Rows from block 5 of the audio encoder of a small contrastive audio-text model, named by matrix and row number. Rows with one number within an expert belong to one neuron, the router's apart. Each number is 128 + 24 x the weight over its row's rms, rounded and kept within 0 to 255. All counts start at 0.
After each expert's rows are labels from the 100 clips, of 14848, where the router gives the expert most weight on average: "responds to" is what is common among them. Only what is clearly more common there than usual is listed. The data: babble in 24 made-up languages, each with its own sounds, syllables and stress or tones, from a formant synthesiser.
# router: router (encoder.blocks.5.mlp.router.weight, 8x160), inputs 0-159
# up: expert up (encoder.blocks.5.mlp.up, 8x160x160), inputs 0-159
# down: expert down (encoder.blocks.5.mlp.down, 8x160x160, transposed), outputs 0-159

# expert 6
router.6 [128 151 113 156 126  95 100 150 146 118 100  90 133 127 150  98 150 153 126 101 153 118 129  96 149 131 116 125 123 149 161 119 149  73 134 113 117 147 134  84 147 135 147 170 101 126 129 101 167 139 143 141 138 170 142 117 124 137 105 133 175 121 164 130 122 145 118 141 126  96 156 139 151 145 157  80 113 141  99  97 125 134 142 104  90 107 133 187 111 126 135 103 143 105 101 107 120 106 108 127 167 146 148  95  73 127 141 103 116 108 136 115 106 106 156 149  96 119 110 117 162 120 118  96 141 111 105 140 193  89 124 117 169  90 138 135 138 156 174 150  70 158 113 144 135 144 140  97 159 131 134 149 140 121 141 184 131 110 131 170]
up.0 [ 97 113 125 120 126 116 145 100 125 129  79 116 184 122 138 129 155 100 159 119 124 134 156 102 118 148  94 129 126 133 128 149 126  91 113 130 140 139 114 134 135 132 129 164 141 140 135  98 106 103 124 140 140 149  84 129 126 179 148 165 132 136 131 126 159 153 104 155 185 129 133 162 141 154 147 117  94 133 114 123 116 134 122 140 101 125 127 164 117 106 112  85 123 113 144 108 133 166 121 131 168 113 115 123 126 203  99 107 157 120 128 137 118  98 130 100 108 104 169 162 106 121 172  90 135 158 144 131 138 158  57  71 106 155 185 116 118 118 128 146  89  98 111 135 143 140 169 138  64 151 147 134 129 108 138 120 125  95 149 127]
down.0 [139  78 138 145 157 128 118 137 143  73  71 144 112  91 123 118 105 175  98 127 162 142 145  97 133 121 102 125 134 130 154 147 124 103 164 116  91 187 112 176 154 123 143 153 116 145 143 160 175 129 155 107 128 149 113 146 115  99 115 116 175  87 122 144 162 102 101 120 125 133  95 126 151 126 122 143 133 146 119 104 108 104 129 143 132 158  96 132 117 101 118 148 149 111 131 128 127 147 120  82 123  93 105 127 104 106 125 114 172 124 186  90 118 107  92 183 154 133 108 161 122  81 146 129 126 145 143 150 137 121 140 128 180  88 153 145  99 146 146 113 110 130 125 117  96 133 111 110 126  96 164 128 138 152 164 115  97 135 120 147]
up.1 [114 107 121 131 170 130 123  84 104 126 153 131 137 130 126 146 116 119 136 102 146 145 113  88  85 127  93 142 101 173 135 162 138  92 119 141 139  90 150 136 154 146 119 163 151 131 130 156 141 102 125 178 148 141 126 119 116 132 139 137 154 131 114 114 122 151  93 153 192 118 171 124 136 122 135  55 141 110 110  95 147 142 133 179 118 128 114  97 148 136 133  98 160 151  68 159 137 162 117 114 211  95 119 175 104 141 141 122 148 104 101 141 112 118  98 104 108 113 123 164 129 119 127 102 128 164 116 116 116 135  94  99 126 112 132  95  99 112 120 113 110 107 132 113 102 125  98 119 132 113 162 139 122 154 174 144 135 168 136 140]
down.1 [ 76 133 131 103 163 126 102 123 142 136  78 170  94 160 120 124 137 126 138 116 152 119 155  97 103 117 138 125  82 152 125 143 142 107 157 142 102 159 150 132 154 163 103 142 109 165 140 161 117 123 120 142 129 119 106 121  82  93 101 121 164 123 164 128 118 130 130 122 158  84 135 107 156 122 131 192 166 129 173 123 138 115 102 131 156 163 122 128 165 108 173 127  80 121 113 151 139 110 123  85 138 112 143 102 115  87 116 132 174  76 127 132 121 158 136 135 156 136 136 156 122 112 136 143 145 139  91 102 134  86 131 106 168 120 127 122 102 113 123 117 124 135 141  88 105 110 129 112  94 103 140 108 182 181 159 128 134 166 121 129]
responds to: white noise; pink noise

# expert 7
router.7 [ 94 114 103 152  94 135 162 128 155 156 129 110 108 183 152 102 148 164 108 123 125 135 116 110 134  98  85 128  98 140  99 114 136 147 102 113 111 137  81 104  95 152 160 112 122 132 133 106 123 104 111 126 144 154 140 149 131  87 100 127 114 144 152 143 116 176 144 100  94 149 102 101 119 133 177 111 122 146 109 162  96 152  91 134  69 124 115 162  94 144 125 153 110 117 132 161 155  92  98 116 105 118 158  78 143 118 132 156 124 119 120 122 135 112 137 126 156  98 125 148 128 152 101 124 144 130 130 139 119 126 167 167 185 127 151 129 106 139 125 113 138 108 147 106 195 116 127 157 130 113 125 104 170 137 131 183 114 181 128 154]
up.0 [109 136 124 110 104 100 162 136 125 151 104 142 182 138 134 135 167  82 109 103 100 113  90 119 165 142 138 135 107 135 113 156 134  71 102 106 130  87 127 118 118 152 123 154 183 130  98 130  91 105 124 154 157 156 127 123 105 156 110 128 169 147 151  96  78 142 120 133 155 121 150 116 136  89 134  92 127 107  70 135 148 121 131 154 144 117 123 156 112 151 128  59 120 120 170 106 108 175 118 140 152 110 152 138 134 106 124 136  91 145 107 156 105 130 130  93 132 102 149 131 108 138 126 132 191 174 115 129 120 111 108 148  88 171 116 119 159 130 145 124 116 134 137 148 124 156 160 119 160 170 116 117 135 113 105 133 123 131 137 168]
down.0 [115 128 106  74 128 173 120 120  94 148 121 120 152 134 145  82 158 103 144 125  86 132 131 141 147 171 168 119 125 119 104 112 119 115  99 162 133 106 143  94 128 144 128  87 152 135 133  91 121 137 112 120 125 108 128  98  97 153 116 107 118 114 174  88 106 134 140  97 160 125 146 107 131 127 112 153 134 126 102 139 106 132 135  80 120  91 163 161 109 124 147  81  95 107 153 149 140 140  99 120 121 117 132  99 178 149 115 159 102 130  97 120 128 147 139 121 147 110 158 152 122 111 126 162 160 147  87 108 152 156 122 140  58 149  97 152 195  88 150 125 150 140 148 139 134 131 142 137 145 123 125 122 137  75 109 107 158 158 143 165]
up.1 [137 176 135 126 154 137 121 141 140 144 151 141 124 138  75 159 164 144  89  95 107 124 156 132 122 129 153 112 123 158 165 130 147 145 129 117 125 109 143 133 154 108  68 121 131 115  84 173 129 137 160 151 143 124  88 112  95 146 114 126 117  86 124 156 134 156 105 141 141  99 196 144 129  85 146 139 173 142 142 107 184 145 115 149 192 139 148 102 152  84 109 106 140 136 108 131  93 111 123 147 132 151 132 150 148  88 104 128 132 140  98 156 134 166 155  98 113 101 144 109 106 121 120 162 134 127 108 131 123 100 116 106 144 128 118 108 127 165 104 116 120 149  90 135  90 112 137 114 126 109 120 129 109 154 139 114  70 109  91 169]
down.1 [141 164 117  81 128 151 106 117 142 182 141 107 110 112 126 141 145 160 109 101 106 128 141 149 104 142 116 164 112  92 161  95 122 140 133 139  88 115 118 116 148  79 105 118 112 143  96 133 171 134 149 125 150 123 141 116 116 113  83 121 149 180 169 124 151 126 116  98  73 146 122 101 146 109 129 127 153 129 109 105 139 127 114 111 138 134 156 177 141 136 125  98 108 128 166  88 121  93 144 110  95 106 175 148  66 158 102  96 133 132 132 126 135 118 134  75 128 127  99 119 146 139  79 144 148 136 136 159 112 113 141 151  98 133 132 135 139 176 167 125  99 129 107 119  92 116  90  97 167 134 107  95 140 126  86 127 107 152 119 153]
responds to: reverberation; /u/; /oʊ/; white noise

# expert 1
router.1 [176 165 118 108 149 141 122 135  94 128 134 116  80 136 155 114 153 154 108 128  95 125 127 129 125 132 101 146 128 110 141  76 144  99  83 116 146 148 102 129 157 123 161 158 101 122 142 112  88 125 157 129 148 145 170 141 140  60 124 167 185  81 153  96 118 163 144  81 116 102 156 147  93 132 122 113 150 110 121 110 147 127 157 101  63 120  99 145 141 106 114 129 136 123 131 133  99  82 159 158 126 138 131  93  93 132 106 109 106 130 153  95 136 127 148 117 107 112 127 170 165 151 120 107 165 101 124  97 134 100 151 151 126 148 142 122 141 149 182 140 122 139 102 138 149 148 131 133 132 160 129 152 107 120 141 147 107 124 124 164]
up.0 [172 126 136 143 109 149 154 135 125 131 103 141 133  70 114 138 145 151 143 135 128 113 113  86 131 137 120 146 113 132 143 119 112  73 148 100 113 111 133 139 136  75 151 158  83 135 140 147 153 100 142 149 125 194 108 168 136  91 135 141 153 106 159 148 152 112  88 131 132 173 124 116 114 114 136  95 122 124 132  91 132 110 145 188 114 137  89 104 119 133 118 127 148  98 154 126 149 156 173 107 124 128 120 137 117 140 132 111 167 125 182 100 143 125 133 139 109 102 106 117 124 183 144 104 118 106 151 137 157 102 168 101 126 168 146 143 103 146 142 120 105 146 117 111 112 125  73  92 137 129 159 156 104 167 189 113 114  98 128 132]
down.0 [141 160 120  71 134 106 120 180 184 175 107 129 156 119 116 114 151 100 116 100 119 126 162 108 170 157 125 124 133 156 143 169 108  99 149 119 110 123 115 118 168  95 100 137 150 114 113 131 121 136 161 109 127 128 103 121 107 118  61 143 132 106 143 138 159  85 129  82 129 139 143 138 143  90 111 156 135 139 121 104 140 100 133 101 144 139 166 151 130  73 112 116 147  83 143 158  98 155 121 147 144 163 171 123 154 151 139 115 160 114 102 133 153 188 161 113 100 149 168 123 113 131 131 139 145 135 146 138 165 145 129 124 174 134 126 141  85 158 107 129 131 139  99 121  86  95 156 108 137 114 147 147 122 137 100 102 130 126 123 132]
up.1 [142 143 136  75 134 120 140 142 100 147 131 106 140 118  97 143 152 110 127 137  84 135 182 127 126 166 130 139 109 117 144 115  98 118 108 102 188 109 127 156 113 160 144 163 190  87 103 130 116  97 121 132  89 123 103 105 125 118 125 128 143 131 115 123 129 104 126 109 156 151 163 120 126  85  84 131 145  64 118 101 158 112 156 138 162 114 148 129 118 120 119 102 198 126 155 163 161 101 127 107  92 106 116 124 120 129 141 102 121 152 102 166 136 141 121  79 108  94 158 115 128 154 120 140 144 157 143 113 111 135 122 135 120 158  62  97 128 126 102 128 138 104  93 144 113  99 169 112 110 148 138 164 127 104 118  92 111 133 149 124]
down.1 [104 181 191 132 129 120 119 118 138 147 112 114 124 144 131 126 118  94 143 149 124 167 112 109 143 138 149 119 156 139  95 128  95 121 137 164  97 119 110 171 144 180 164  99 113 144 112  79 119  92 115 138 172 122 147 120 130 142 127 134 144 103 150 136  95 137 150 105 115 127 148 146  89 166 119 128 115 132 135 102 119 111 149 101  58 146 153 139  95 151 118 133  98 138 116 150 163 130 123 147 135 136  95 154 136 130 135 175 153 117 145 110 105 122 157 180 120 144 154 144 132 130 160 119 105  96 131 107 155 121 142  60 129 172 143 147 123 112 145 147 134 127  53 160 169 140 158 113 120 121 153 116 117  81 103 123 124 133 133 127]
responds to: pink noise

# expert 5
router.5 [ 99 138 112 126  76 146 142 108 131 138 147 185 125 166  86 126 131 116  79 119 111 127 131 124 123 133 145 106  76 142  96 171 152 149 146 154 103 129 132 128  74 137 116 139 183 119 156 134 114 106 144 113 106 106 119 110 125 120 121  95 110 118 109 144 139 129 101 108 120 161 148  48 124 120 114 168 164 120 121 118 145 132 126  95 174 131 132  89 165 132 143 115 143 124 115 183 146 167 171 150 129  90 114 123 120 106 100 147 146 102 132 155  99 164 157 111 137 107  94 131 119 176  75 105 144 134 120 147 134 114 135 135 127 129 123 144 133 136 115 135 116 137 123 156  98 136 118 108 161 103 152 156 108 175 123 114 110 148 106 171]
up.0 [104 141 120 143 108 146 127 123 155 141 165 141 135 184 139 108 123 108 128 129  86  92 110 200 116 137  89 111 123 126 115 131 165 129 113 163 121 128 146 108 148 136  77 165 141  98 159 129  68 140 127 176 114 102  84  89 157 111 133 141 134 139 119 104 101 131 139 108 140  73 120 101 123  89 153 131 124 136 107 104 172 115 123  97 147 141 113 139 168 154  71 107 123 162 121 144  98 123 153  96 138 124 128 117  78 122 130 129 124 129 131 130 152 149 148 132 146 111 128  95 138 141 110 130  95  79 118 110 130 117  91 121 121 153 176 143 122 119 160 141 114 175 176 152 116 118 131 120 103 132  87 127 105 134 121 120 116 104 152 167]
down.0 [ 82 101 121 134  97 111 142  79 150 116 150 162  76 165 168 110 142 102 109 131 124 103 108 109  99  86 107 108 125 129 111 179 163 109 115 157 125 111 140 113 120 115 103 163 142 113 142 136  86 132 137 133 129  97 139 126 142 129 152  97 126 129 147 151 113 117 124 134 160 122 153  99 109  76 157 102 165  79  96 116 108 117 121 133 136 152 121 153 164 171 108 139 125 156 130 138 142 125 158 123 153 129 153 106 123  87 145 188 150  89  95 127 134 160 119 135 167  97 133 133 134 144  93 121  92 138 127 146 146 131 122 154 135 109 126 119  79  80 165 167 115 124 163  83  97 123 148 102 113 123 112 112 123 163 117 118 119 134 165 156]
up.1 [175 110 134  93 155 155 129 108  86 129 122 100 100 117 185 125  88 166 133 159 125 137 105 132 137 118 117 163 172  96 143  97 138 131 104 128 121 100  94 149 158 129 141 145 100 148 113 145 127 107  60 146 161 165 132 170 117 103 154 188 151 117 144 137 105 115 145 133 125 114 146 158 126 142 159 104 138 145 109 110 140 148 154 137  97 139 122 154  96 136 139 159 114 137 124 122 104 117 143 106  94 163 125 105 119 106 165 126 126 130 175  98 159 103  84 131 129 136 158 150 143  97 140 140 126 124 155 112 105 112 121 152  99 160 130 134 131 104 107 116 134 131 154  83 173 120 125 135  62 156 132 132 167  82 148 132 116 133 158 123]
down.1 [144 114 158 102 115 132 138 145 117 108 140 135 154 103 124 141 128 115 151 133 158 118 153 156 185 113  91 131 115 120 131 147 112 136 119 122 117 156 115 137 126 132 169 181 139 135 120 125  86 156  87 113 124 139 124 161 164 130 126 122 127  81 160 167 160 117  88 133 172 127 130 121 127 134 102  95 139  75  93 127 129 167 175 132 145 110 121 168  98 175 128 134 141 137  94 122 135 161  86 112 170 147 122 101 120 122 121 118 177 126 147 143 159 147 124 134 125 135 132 116 193 179 104 110 103  85 102 123 180 123 112  98 173 119 118 132 112 128 167 127 130 131 142 118 132 101 177 136  88 157 144 106 133 107 119  96 101 151 138 128]
responds to: /b/; /t/; /p/; /e/

# expert 4
router.4 [149 116 114 118 188 116  71 135  94 117 122  99 144  75 109 105 108 122 139 169 129 121 135 146 128 168 154  99 155 122 135 127  94 124 145 129 138 144 122 111 131 144 120 120 107 131 114 148 146 151 102 127  92 128 162 105 146 150 163 115 137 149 148 106 143 124 158 174  91 103  87 142 120 150  89 126 116 112 121 171 106 139 162  80 178  78 186 139  90 172 138 140 114 143 128 102 137 149 130 124 126 126 135 111 138 112 157 107  97 119 121 133 140 111 110 152 167 126 136 103 157 106  57 134 128 106 106 129 123 127 139 155 118 140  87 140 143 113 120 103 114 105 134 123  97 131 113 200 127 170  96 125 129 125 121 130 141 117 171 114]
up.0 [137 166  98 185 131 167 154 112 133 126 163 131 165 132 110 106 144 153 139 137 142 119 137 109 136 101  43 161  94 128 157 130 132 101 124  89 143 126 128 109 139 114  94 154 125 137 134 154 141 108 144 168 124 165 121 140 136 120 149 145 175 126 122 139 108 119 113 152 114 155 128 115 174 140 137  89 136 113 129 133 159 122 135 133 121 108 122 102 142 136 130 162 129 144 145 145 116 109 141 119 121 150 116 152 109 114  94 124 121 131 168 117 127 117 101 105  66 137  87 120 108 201 116 111 137 153 158 130 131 100 147 102 123  96 176 100 130 162 112 122 128 134  87 148 106 156  99 137 148 126 109 150 129 194 176 165  93 139  97 128]
down.0 [185 152  80 120 143 117 158 101 168 141 111 155 135 101 151 133 124 122 178 110 160 104 121 112 147 110 121 130  95 103 114 127 146 112 140  95 110 175 110 105 121 109 109 150 117 104 151 124 162 160 110 150 140 166  84 185 166 101 130 150 133  96 151 136 105 147 103 144 152 128 117 115 151 121 130 129 105 128 141  97 115 122 105 147 148 141 102 148 156 117 117  88 113 120 125 106 101  95 127 149 138 133 141 129 125 128 114  92 146 145 152 119 148 111 121  98  81 165 109 185 161 141 109 146 173 122 126 101 167 101 141 139 136 113 154 145 100 172 129 102 129 155 149 124 146 118 108  91 157 174  91 101 105 125  84 171 108 114 130 146]
up.1 [120 129 109  77 145 159 125 100  96 176 157 163 155 112 130 118 124 161 137 122  88 142 169 111 153 146 126 126 128 101 122 140 122 131 134 140 134  83 104 133 135 139 136 152 165 115 167  96 132  79 117 133 100 142 132 129 128 152 119 172 126 104 111 122 119 158 114 103 132 114 176 134 165 105 105 111  89 130 122 131 127  97 154  97 106  79 126 183 125 134 143  95 152 174 123 131 130 127 109 152 135 131 128 128 165 166 121  90 163 119 151  98 134  91  90 129  83  96 143  98 100 110 130 145 142 137 107 126  93 145 125  89  92 174 127 143 152 134 153 140 103 174  95 148 133 102 179 120 110 155 144 136 146 103 123 116 131 120 142  85]
down.1 [ 90 116 135  91 146  89 108 147 133 153 103  96 126 143 124 111 170 139 157  92 129 123 152 112 137 146  85 144 132 175 181 112 129 105 185 175 134 125 120 116 134 128 143 121 132 147 106 140 171 154 146 133 131 120 118 107 109 115 112 137 121  99  88 115 154 126 127  81  78 150 102 154 119 152 124 168 105 133 119 121 133 150 107  97 123  93 169 153 100 122 136 115 138 153 137 139 166 134 112 114 120 150 141  70 137 136 143 111 166 118 101  84  83 137 122 143 107 134 151 104 101 102 111 159 107 123 144 120 148 115 140  98 139 134 119 131 147 163 123 138  98 156  71 152 112  99 111  99 150  78 135 145 177 155 129 142 142 133  80 127]
responds to: clipping; prosody: stress on first syllables; /ɔ̃/; /r/

# expert 0
router.0 [132 129 159 102 115  90 134 177 155 114 109 125 100 104 136 127 128 131 149 120 164 113 141 149 113 126 156 132 160 105 146 121 127 136 150 162 100 103 101 153 130 127 133  96  92 109 121 125 132 162 110 108 121 140 128 150 100 171 133  90 111 104 128 154 145 104 121 155 100 139  98 149 105 119 126 139  98 133 137  91  98 115 135 132 161 157 127 133 125 134 133  95  98 143 114 103 148 122 121 123 104 117 103 134 129 137 161 126 156 143 160 120 133 107  97 163 136 200 155 135 129  82 119 152 100 119 143 136 112 123 190  79  91 165 121 134 147 150 125 121 127 165 132 120 126 125  91  52 109 132 130  88 121  81 104  85 188 179 128 132]
up.0 [107 129 118 144 100 133 114 104 122 120 133 135 126 178 107  97 153 113  92 129 133 140 106 104 156 123 117 137 110 162 118 133 139 117  85  99 116 124 153 148 122 147 155 178 188 145  99 165 136 123 150 149 109 157  82 107 104 119 136 107 167 110 163 129  99 130 106 136 166 140 162  87 133 122 150  90 169 109 114 130 165 158 158 144 140 150  90 131 127 132 132 117 137  90 156 152 115 178 162 148 131 130 131 123  80 132 100 143  79 108 128 134  95 165 145  91 121  91 113 137 126 171 120 139 155 109 137 126 158 121  96 136 124 100 151 112 121  74 123 137 140  94 148 137 156 166 144 139 146 112 142 135 108 186 132 104 103 119 129 166]
down.0 [150 101 144 121 149 182 153 160 138 187 133 120 151 100 106 143 169 102 122 126 117 116 121 148 112 131 154 128 106 180 105 161  97 131  94 119 139 109  98 139  94 133  74 121 123 105 133 116 106 159 150 144 135 119 133 140 118 141 114 113 108 122 115 158 146 151 156  93 150 128 115 137 126 107 118 121 127  89 105 128 106 133  99 129 171 109 136 190 134  99 151 146 116 133 153 133 118 117 145 144 142 106 126 142 151 181 119 151 108 127 103 139 115 160 130  71 103 129 144 169 118  97 113 147 146 149 103 148 128 149 149 111  90 126  95 154 131 136 138  99 196  72 120 171 112 117 154 108 118 133 120 156 124 100 124 104 196 130 103 107]
up.1 [ 95 103 117 145  94 112 140 113 141 151 138 158 149 139 149  86 119 159 181 133 103 124 113 143 156 147 109 145 123 106 146 135 149 115 133 140 127 141 124 161 131 142 156 158 154 125 121  88 145  89 117 135 119 155  73 163 100 132 117 133 141 137 149 135 134 134  38 122 136 177 149 137 108 129 148 134 125 130 114 145 116 113 145 137 102  97  76 156 131 150 142  80 135  84 114 108 170 131 113 132 110 131 149 124 148 151 149 148 123 126 127 139  98  95 102 101 100 103 137 115 129 109 152 144 128 120 140 133 118 135 106  83 135 149 151 114 161  55 122 125  99 109 115 133 175 138 168  70 130 130 166 115 154 137 109  94 147 179 123 133]
down.1 [126 119 105 118 129 147 135 138  94 160 141 152 144 116 134  90 138 181 125 136 115 109 151 129 144 159 189 141 146 110 129 121  86 114 125 147 158 135 107 170 121 132 122 121 110 100 115  64 180  97 106  92 104 168 101 171  80 161 115 116 158  78 104  89 114 147  99 140 144 144 158 115 118  88 117 147  92 110 146 122 123 102 152 125 156 133 116 155 110 126 171  88 154 101 122 145 169 154 126 144 123 101 123 150 142 125 126 160 181 119 139 121 126 151 122  93 117 132 125 120  89 128 135 125 133 124 119 145 114 161 113  92  90 173 142 137 169 106 131 122 172 104 113 140 151 166 128  92 143 134 146 136 137 115 100 145 161 133 117 121]
responds to: /aʊ/; prosody: stress on first syllables; /ɑ̃/; /a/

# expert 3
router.3 [136 135 130 148 144 146 153 116 147 148 132 138 153 112 148 158 128 139 146 124 145 138 135 117 131  87 128 134 123 123 139 120 123 126 125 112 128 118 175 145 149 101  98  89 128 116 103 122 147 140 145 108 129 107 100 118 125 134 101 145 104 130  90 145 121 104 120 149 188 129 121 165 150 135 145 145  97 139 185 136 142  98  93 193 113 140 138 140 123  81 118 151 157 111 140 112 102 119  96 120 151 166 135 167 147 144 128 128 143 131 109 139 142 134 118 116  96  96 144 116 118 103 238 147  93 120 144 121 108 190  54 112 128 101 119 127 116 143 104 141 144 108 112 133 121  97 136 138 123 111 142 144 162 119 143 106 118  56 119  92]
up.0 [130 123 133 104 122 127  82 158  75 170 120 138 100 179  98 156 182  90 103 124 111 130 145 134 124 128  93 137 148 143 123 133 125 124  97 135 179 138 111 176 110 142 108 141 153 132 131 170  97 123 134 126  99 106 137 119 133 105 171 157 136 114 111 150 145  74 164  90 121  84 159  99 105 122 100 125 108 126 142 144 138 116 163 116 112 160 138 100 124 112 117  86 137 105 151 150  97 126 150 161 106  94 103 103  95 130 144 140 121 165 125 145 141 156 124 107 171 154 139 117 114 167 112 139 167 117 127 126 111 159 164  99 122 156 162  91 123 112 139 134  94 128 104 136 145 129 150 168 123 121 119 124  83 190 121 118 100 136 134 123]
down.0 [173 118 141  84 138 122 127 120 124 112 120 105 105 145 117 131 168  82 102 156 169 150 143 134 143 111 136 142 120 146  44 146  96 112  91 158 112 115 121  95 173 144 136 111 120  94 135 123  94 128 122 120 141 155 160 171 109 115 103 135 101 151 169 141 117 124 145 121 111 142 147 102 141 146  95  73 159 128 115 153 111 171 158 164 146 144 123 106 106 157 146 134 149 115 166  96 129 159 149 133 138 140 145 122 118 108 119 135 130 115 133 117 133 112 137 106 132 144 150 131 138 150 105 167 151 134 122 160 155 132 141 151  94 138 111 201  82 105 139 124 120 136 134 116 149  93 125 135 104 110  93 137 118 130  80  53 140 116 149 136]
up.1 [134 138 136 132 106 150 103 161 128 171 159 134 142 115 108 142 158  75 133 118 113  79 147 186  74 155 114 112 145 115 112 126 129 109 141 115 182 120 127 140  98 125  89 138 160 123 137 150  90 152 136 179 109 113 111 126 114 115 119 120 104 118 140 131 126 140 147  94 123 140 144 135 155  72 117 137 120 104 126  86 158 118 137 115 133 153 113 150 150 122  85 133 145 110 163  77 115 148 136 145 106 112 102  69 101 151 107 159 155 164 104 135 114 121 101 126 112 148 152 126 104 106  94 159 165 121 108 128 103 128 141  91 104 180 128  99 126 146 115 147  76 165 133 135 110 118 124 116  94 173 110 120 140 172  91 128 114 117 136 119]
down.1 [124  92 158 113 169 115  94 136 134 141 124 106 152 118 121 148 188 113 120 108 160 137 116 101 116 131 111 142 127 148 159 105  73  99 123  96 151 153 143 104 127 110 132 158 129 152 115 155 130 151 143 157 165 121 179 128 120 127 116 117 146 180 156 116 144 106 166 141  90 136 101 127 101 116 148 106  94 131 142 123  80 160 105 134 134 142 153 115 142 126  96 128 111  92 116 129 132 131  95  91 131 143 144 132 155 148 122  68 117 116  90 177 107 165 136 166 147 101 130 104 119 141 102 142 147 136 115 128 137 106 167 151 120 128 115 103  76 153 109 113 113  79 150 104 121 126  92 152 147 143 127 106 132 199 157 128 135 136 119  83]
responds to: reverberation; /y/; /ɔɪ/; /v/

# expert 2
router.2 [118 142 184  85 144 133  80 114 128 148 126  92 144 156 102 174 118  94 138  92 119 146 107 155 140 139 139 116 142 162 114 147 157 138 124 104 143 141 137 120 160 161 140 194 129 147 110 162 114 113 143 183 160  94 104 104 142 118 118 174 139 108 140 116 111 163  94  82 135  97 171 129 145  97 141  99 145 111 124  97 152 125 135 125 100 151 117  75 169 105 115 157 119 153 127 119 127 101 149 110 112 145 125 108 149 144  96 130 122 149 130 100 110 123 160  96 108 132 118 148  96 126 143 124 140 166 112 102 110 110 126  96 131 132 130 120 109 117 124 145 140 146 160  93 137 111 192  90 104 148  91 141 119 147 138 109  77 123 115 100]
up.0 [136 124 133 120 148 122 140 148 121 125 140 153 152  77  97 172 172 132 126 140 154 125 133 129 128 153 154 151 125 138 137 162 100 108 118 124 107 145 130 141 124  91  93 109 149 124 112 153 158 153 145 119 130 132 154  99 147 127 138 112 101 120 141 167 152 149 124 134 128 136  69 147 139 134 104 115  76 137 178 129 135 107 108 188 157 133 150 100 128  94 125 144 137 132 168 136 133 165 114 131 131 146 104 169 122 128  98 121 190 123 106 143 174 134 122 162 133 153 140 123  99 115 107 154  95  85 156 122 129 127 202  82  95 145 115 150 104 135  97 132 148  61 125 130  84 128 106 156 128 100 126 115  94 164 113 115  98 136 118 125]
down.0 [166 103 157 145 102 138 158 146 133 104 124 121 123  87 122 130 131 163 117 133 149 173 159 104  84 141 143 128  94 112 127 113  98 148 136 118 151 123 128 152 116 127 145  98 141 150 132 153 154 139 142  87 113 161 107 121 112 149 131 106  87 160  98 137 180 115 109 164 112 184 130 145 132 143  97 143 126 180 153 148 104 164  90 156 105 136 114 105  86 111 108 148 125  76 124 130 155 122  97 151  97 118 122 138 135 189 144 102 135 134  98 174 132 140  88 121 117 104 141 139 130 148 120 151 145 165 152 153 112 137 141 153 126 121 125 112 127 166  71  93 157  93  93 131  94 129  93 139 148 102 149 104 138 129 142 129 181 137 124 118]
up.1 [109 124 169 117 129 129 130 177 139 132 123 155 158 112  93 124 133 125 163 105  97 148 130 115 132 133 149 139  97 138 166 115 118 173 111 155 162 101 155 133 137 113 123 121 142  96 147 147 150 162 142 126 101 125  83 114 125 127 157 119 117 163 141  96 107 125 118 139 198 145 139 141 126  95  97 133 142 148 178 104 141 116 147 140 174 126 135 129 137 124 131 103 130 116 111 100 113 163 134 143 131 142 110 170 154 161 105 154 110 134 101 113 140 165 186  93 148  72 145 114 108 144 148 122 165 144 142 148 123 143 106  96 118 123 118  79 138 123 126  88 146  75 138 136 113 132 152 114 183  95 136 120  62 164 112 146 138 122  90 144]
down.1 [110 113 118 113 149  66 152 110 132 134 114 144 143 140 134 136 111  98 160 124 102 138 124  92 126 126 141 137 128 162 110 144 120 127 127  85 143 132  98  93  71 138 179 138 106 132  77 107  95 179 145 163 156 125 190 127 152 124 132 124 135 157 133 127 157  61 193 147 156 130  81 130 132 176 158 103  83 120  97 134 119 156 108 112 165 107 141 153 102 131 123 127 146  78 126 119  99 110 105 146 137 124 129 121 115 139 121 141  90 173 101 144 122 125 175 112 145 106 114 120 111 138  88 166 146 111 139 153 169 122 159 113 113 167 131 134 157 123 127 138 141 155 151 121 144 126 161  98 146 119 132 128 127 113 131 118 135 131 119 115]
responds to: /ç/; /ɔɪ/; /ʌ/; /y/